config.toml
model = "contrastive audio-text model"
dataset = "phrases spoken by 400 fixed synthetic voices"
train_examples = 39062
noise_aug = 0.002
time_shift_ms = 100
n_mels = 80
hop_length = 160
input = "mfcc"
spec_augment = true
win_length = 512
tokenizer = "word"
vocab_size = 208
loss = "softmax"
embed_dim = 384
encoder_arch = "convnext"
encoder_norm = "rmsnorm"
encoder_activation = "gelu_tanh"
encoder_mlp_ratio = 2
encoder_dropout = 0.05
encoder_inner_norm = false
encoder_drop_path = 0.05
encoder_subsampling = 2
encoder_layers = 14
encoder_width = 192
encoder_kernel_size = 7
text_encoder_causal = true
text_encoder_width = 192
text_encoder_layers = 8
text_encoder_norm = "rmsnorm"
text_encoder_norm_position = "pre"
text_encoder_activation = "gelu"
text_encoder_mlp_ratio = 4
text_encoder_head_dim = 32
text_encoder_fused_qkv = true
text_encoder_bias = "none"
text_encoder_qk_norm = false
text_encoder_parallel_block = false
text_encoder_inner_norm = true
text_encoder_positions = "sincos"
init = "trunc_normal_002"
residual_init = "none"
optimizer = "adamw"
lr = 0.0019
beta1 = 0.9
beta2 = 0.98
eps = 1e-10
grad_clip = 3.0
steps = 8400
batch_size = 256
epochs = 55.1
lr_schedule = "cosine_restarts"
final_lr_fraction = 0
warmup_steps = 160
weight_decay = 0.1
Rows from block 2 of the text encoder, named by matrix and row number. Rows with one number belong to one attention dimension. Each number is 50 + 15 x the weight over its row's rms, rounded and kept within 0 to 99. All counts start at 0. After the name is the row's rms in percent of the matrix's.
# q: attention query, key and value (stacked) (text_encoder.blocks.2.attn.qkv.weight, 576x192, the q third), inputs 0-95
# k: attention query, key and value (stacked) (text_encoder.blocks.2.attn.qkv.weight, 576x192, the k third), inputs 0-95
q.148 042:65 59 34 30 42 23 36 39 36 39 65 37 39 35 28 37 35 37 56 75 50 67 65 45 54 59 45 36 51 38 19 70 40 58 51 67 43 50 17 54 45 38 51 76 26 45 57 50 62 57 62 99 54 56 48 72 47 63 56 80 21 59 64 52 35 50 25 51 51 60 47 49 59 53 69 42 21 19 58 43 51 42 36 51 47 64 45 33 56 61 71 46 61 46 56 51
k.148 042:36 28 60 23 43 72 50 48 41 29 53 37 46 42 76 35 69 54 44 25 57 64 94 50 78 55 65 77 48 60 63 37 49 30 37 55 74 57 53 46 61 51 63 36 53 63 35 43 40 59 53 58 56 59 78 38 52 95 38 61 85 36 65 63 81 38 68 46 42 50 25 48 69 34 52 52 56 47 49 43 50 31 61 38 58 44 38 43 63 27 63 32 47 36 23 62
q.149 036:56 66 50 42 52 85 39 51 54 60 50 34 19 66 41 55 28 22 72 67 60 47 41 36 66 39 28 85 25 48 56 57 72 45 47 32 68 55 60 32 54 30 52 54 41 64 20 39 63 59 51 27 60 21 78 78 32 31 50 60 59 41 40 45 59 51 54 68 54 53 37 52 55 37 51 21 51 61 37 48 50 55 43 56 46 41 54 52 51 54 67 43 47 50 58 56
k.149 030:40 77 58 41 61 37 67 54 44 56 30 24 52 38 47 38 54 64 68 79 33 65 06 34 61 46 79 69 50 46 26 39 52 64 68 38 41 54 32 57 50 22 48 60 36 34 63 55 42 48 70 76 40 48 54 51 50 34 76 43 35 79 30 46 17 56 43 44 49 62 58 60 66 75 55 37 40 51 66 67 55 45 58 57 48 51 67 46 37 90 60 60 57 75 57 70
q.150 036:40 55 35 44 41 49 34 55 75 70 52 78 57 45 45 30 62 71 38 55 38 53 45 32 11 57 66 33 62 74 47 50 19 45 42 89 36 55 32 54 61 67 64 48 59 52 61 43 43 53 47 39 48 53 30 29 58 51 44 48 19 46 55 43 26 40 51 30 64 63 70 47 30 34 72 50 34 18 69 42 94 33 38 37 34 40 70 26 59 49 39 63 31 66 49 62
k.150 035:59 35 55 42 24 50 15 48 57 32 52 63 59 43 51 51 22 21 27 35 76 55 86 57 81 83 55 22 52 50 48 63 39 59 44 64 54 46 34 51 36 65 52 33 94 69 15 52 50 56 39 05 49 39 38 69 39 67 42 64 57 43 62 29 52 36 44 59 57 36 55 55 41 56 40 68 46 69 49 72 57 30 42 67 48 47 32 47 46 54 72 73 51 27 86 31
q.151 034:34 59 71 54 69 31 62 55 44 53 30 45 49 46 63 64 62 54 32 30 12 53 45 54 36 23 56 33 36 50 67 54 23 67 26 57 48 64 33 46 47 69 42 56 29 74 86 50 40 44 39 76 51 62 33 57 60 46 54 35 63 56 59 43 33 45 61 54 19 53 77 41 18 53 33 57 18 19 39 40 67 54 48 54 46 47 84 62 60 71 32 55 47 40 61 62
k.151 035:51 54 29 47 66 59 27 46 85 77 60 51 47 78 59 58 49 87 28 30 49 82 71 30 99 46 44 32 62 37 70 45 37 30 63 54 53 56 65 52 37 28 67 49 61 69 54 55 28 51 72 87 46 49 41 48 35 61 39 31 68 24 29 47 56 45 41 34 49 24 54 39 38 38 52 51 70 55 26 25 49 42 49 49 47 51 38 50 65 23 46 49 45 35 44 78
q.152 038:36 58 31 20 23 58 26 76 67 58 59 49 82 47 76 46 64 58 45 46 63 55 44 71 30 48 72 30 72 58 47 50 40 64 11 61 28 48 36 60 82 41 35 64 68 62 76 54 46 45 57 29 44 61 30 20 62 62 40 31 30 55 51 66 33 57 46 38 42 59 47 48 44 54 62 55 33 23 43 48 43 54 34 09 46 46 51 75 58 49 47 28 32 49 33 27
k.152 039:60 21 44 36 53 64 16 51 49 47 54 42 30 58 52 30 45 39 54 34 25 60 80 41 75 59 41 00 46 32 34 32 55 47 49 52 42 59 41 48 27 66 91 59 72 59 00 48 42 37 43 31 51 33 33 69 45 53 26 63 64 48 50 38 75 57 39 53 72 29 55 56 46 49 55 73 59 46 26 55 71 37 44 50 35 33 41 39 32 53 35 35 52 49 67 35
q.153 033:27 88 25 22 53 26 59 42 60 54 68 45 61 53 24 48 61 58 28 52 40 52 15 41 66 39 62 20 45 62 41 53 49 60 61 65 59 46 24 63 46 33 50 70 49 10 45 63 60 69 52 47 37 45 49 53 43 39 39 66 16 58 28 50 48 51 47 33 59 59 64 62 39 72 45 62 54 44 58 41 58 57 29 57 41 55 79 51 62 68 69 52 43 65 42 65
k.153 035:47 22 56 45 49 59 59 47 49 44 44 55 35 59 61 51 49 31 51 29 45 38 99 41 99 79 37 23 47 44 49 53 48 71 41 58 53 35 36 40 49 38 59 54 55 48 15 47 46 49 57 38 63 55 64 67 46 61 35 52 11 54 64 76 54 66 52 55 42 42 53 43 52 52 49 59 59 71 46 66 66 64 45 35 57 40 37 52 46 53 52 52 54 42 67 35
q.154 041:61 44 45 53 43 01 55 51 31 58 54 48 61 44 43 90 44 31 18 45 38 56 48 53 74 15 35 17 31 33 49 53 44 95 50 61 39 38 42 60 20 49 44 63 41 38 27 66 61 41 48 23 40 30 36 75 72 40 65 60 45 66 49 48 53 65 59 71 36 52 83 47 42 45 59 61 57 37 39 54 69 33 50 36 39 54 54 35 43 57 43 41 50 52 57 33
k.154 041:39 45 39 50 61 85 60 43 57 51 54 42 50 35 70 53 55 99 49 43 57 63 61 51 44 64 58 70 45 76 43 68 42 35 32 81 55 38 51 51 47 29 41 35 64 67 66 70 57 54 52 58 46 47 64 00 60 55 34 36 27 28 57 64 55 61 48 45 57 68 53 42 40 40 28 35 40 54 60 32 31 60 53 38 70 46 70 59 58 38 57 55 48 65 20 80
q.155 034:64 46 60 72 48 85 52 59 52 36 59 31 40 59 40 48 68 48 54 69 70 30 69 56 29 40 58 67 48 47 71 46 37 65 82 31 58 60 69 56 64 66 59 39 39 76 61 52 45 39 82 71 52 55 79 40 50 57 57 48 55 48 59 39 64 59 26 62 53 49 64 61 32 63 32 36 40 74 61 44 51 56 41 79 38 59 53 57 16 32 45 36 52 49 43 38
k.155 025:35 52 49 59 63 28 56 59 74 68 44 64 76 51 62 75 63 56 68 51 41 25 11 44 40 57 69 55 51 53 54 83 58 50 79 42 50 80 78 49 27 61 48 43 80 52 65 62 50 66 41 37 29 56 48 34 62 26 71 27 50 50 47 55 08 37 54 27 57 42 68 65 54 45 99 60 69 50 56 47 78 47 39 44 63 46 36 58 45 48 44 52 51 64 48 55
q.156 035:65 16 24 53 25 51 55 39 60 69 64 54 70 38 41 34 57 64 51 28 50 26 79 56 74 33 85 26 62 63 39 53 36 53 54 70 67 65 47 55 56 60 50 72 81 31 38 28 56 42 75 18 51 53 47 30 59 77 35 50 16 26 49 63 38 38 69 53 67 52 45 56 69 59 62 65 53 22 66 52 38 48 39 66 08 63 59 52 57 44 39 33 25 55 44 44
k.156 030:66 31 54 31 45 67 67 57 49 39 71 59 45 61 35 54 58 15 36 52 55 55 73 63 40 44 66 32 54 39 37 70 58 41 51 42 66 52 40 45 40 43 44 57 59 68 55 54 41 58 41 50 49 46 63 74 82 65 45 80 60 39 43 50 61 33 25 66 56 46 47 53 74 67 27 69 53 47 64 56 74 10 45 55 62 42 48 31 41 60 32 43 54 43 58 71
q.157 036:29 44 82 54 49 65 82 39 72 48 72 45 45 46 61 74 65 75 81 27 44 45 60 40 43 43 63 91 71 64 74 56 50 42 55 53 80 52 66 53 64 56 57 37 35 34 69 62 57 46 80 24 79 52 29 22 65 61 36 20 73 48 20 55 48 50 39 40 64 67 62 56 61 66 33 58 55 81 43 62 36 45 62 73 46 56 61 79 55 29 35 57 43 30 49 56
k.157 033:57 61 48 61 87 35 50 26 64 78 49 72 55 59 33 68 57 57 47 70 70 61 22 68 00 19 40 39 60 43 51 50 55 65 53 50 33 44 48 60 38 57 42 46 22 35 99 62 52 65 71 36 44 55 28 58 41 53 57 36 43 55 50 30 12 59 56 57 47 33 54 31 55 68 39 57 41 47 69 37 51 51 54 65 46 48 61 55 26 60 33 49 41 62 60 52
q.158 040:53 48 33 36 51 24 63 29 59 58 59 45 65 54 63 56 55 48 16 46 40 50 51 57 52 60 55 24 45 54 50 50 46 44 56 70 16 60 43 65 47 40 45 63 48 48 60 58 50 47 73 47 39 60 06 31 59 39 42 52 25 39 42 53 35 47 68 38 58 33 59 62 44 54 70 62 38 38 32 59 48 29 53 20 55 59 63 44 70 59 33 47 37 72 54 30
k.158 035:59 32 40 55 48 51 37 39 58 35 52 77 40 41 31 37 47 49 61 43 50 58 99 45 78 74 09 29 46 64 44 53 63 40 30 57 52 42 49 48 48 50 62 61 67 42 19 28 28 48 55 39 65 38 65 55 50 79 41 63 27 47 54 58 69 53 73 53 45 53 48 21 20 28 20 53 56 56 35 59 55 47 47 51 51 08 28 43 47 35 59 59 35 16 73 38
q.159 038:58 58 69 68 63 76 55 43 68 58 60 47 33 56 55 80 54 39 76 62 47 58 48 48 74 46 37 71 42 58 43 51 61 47 52 39 64 51 59 40 73 56 70 46 59 69 27 37 42 45 42 00 66 32 64 60 42 51 46 45 94 35 41 62 63 36 44 53 45 37 54 32 63 59 40 60 70 99 45 31 48 36 57 60 46 60 37 60 29 33 51 40 54 49 48 55
k.159 034:35 71 37 68 57 46 55 55 58 45 59 62 56 43 37 46 37 63 59 64 66 34 10 61 19 35 49 57 57 59 50 51 43 48 63 34 25 52 36 57 32 36 18 32 23 28 78 59 39 35 41 87 37 49 45 10 40 12 53 65 46 57 55 47 18 57 33 47 51 67 56 64 64 64 44 54 40 29 83 68 45 64 37 69 40 64 72 40 54 56 62 48 57 69 78 32
q.160 159:58 65 55 37 38 66 35 70 41 32 34 39 56 64 34 60 55 61 61 69 57 43 41 50 38 66 26 51 42 50 27 24 59 19 48 48 41 60 16 52 44 26 58 39 66 49 48 51 42 31 51 39 51 58 66 31 48 39 39 82 39 44 42 55 57 43 51 42 64 49 43 30 69 17 30 49 67 60 70 49 55 68 58 39 34 46 35 66 46 71 68 62 58 75 43 44
k.160 142:44 16 52 53 52 50 56 49 59 64 36 54 33 52 68 32 14 29 53 44 33 33 37 59 41 12 55 39 44 53 72 50 84 61 80 15 55 46 82 51 60 63 58 65 36 52 53 66 48 50 28 50 64 42 56 77 20 46 66 50 41 48 60 41 61 49 66 61 41 40 78 53 60 68 53 66 60 32 53 45 63 27 21 94 60 36 41 48 23 27 39 40 38 51 62 52
q.161 074:54 72 55 45 24 52 33 58 36 33 50 42 40 42 37 49 47 36 60 61 49 63 55 61 43 51 57 62 52 64 37 53 57 53 37 48 37 70 13 54 68 29 28 29 62 39 49 57 42 45 43 47 40 46 64 44 35 47 57 67 57 60 34 59 46 32 33 60 51 58 18 55 78 42 36 27 57 31 85 69 32 28 62 35 53 62 45 91 55 62 78 63 71 47 67 34
k.161 075:55 30 54 48 51 46 70 70 68 59 38 47 50 52 66 83 30 55 53 53 47 42 52 46 58 21 11 58 30 47 51 45 73 47 77 25 58 40 70 53 38 48 65 59 30 38 37 53 48 39 43 56 53 60 44 83 29 51 61 48 67 38 59 50 47 58 66 55 49 42 77 49 48 39 52 50 62 45 39 14 91 69 28 76 46 38 30 46 23 46 16 46 46 53 34 70
q.162 084:63 50 57 54 47 71 47 63 37 51 47 63 58 33 45 13 51 46 72 39 55 43 83 35 55 74 45 71 67 50 54 52 47 29 34 62 65 57 52 29 72 58 27 52 53 56 27 38 28 35 52 52 56 51 94 35 52 72 51 41 35 48 47 50 54 52 37 44 55 46 15 30 50 49 39 33 45 36 63 69 42 51 53 41 29 57 66 82 65 57 54 46 75 29 70 41
k.162 065:53 48 57 53 35 73 44 75 68 44 41 40 62 57 62 50 25 68 53 64 40 73 71 42 54 44 19 43 46 49 59 23 46 51 66 44 58 74 40 39 36 42 71 59 65 56 42 50 33 30 28 50 59 71 39 39 31 80 36 63 53 41 19 53 37 24 64 39 43 41 47 47 40 23 22 75 62 43 32 39 84 61 25 61 41 41 38 67 22 49 47 20 75 51 44 50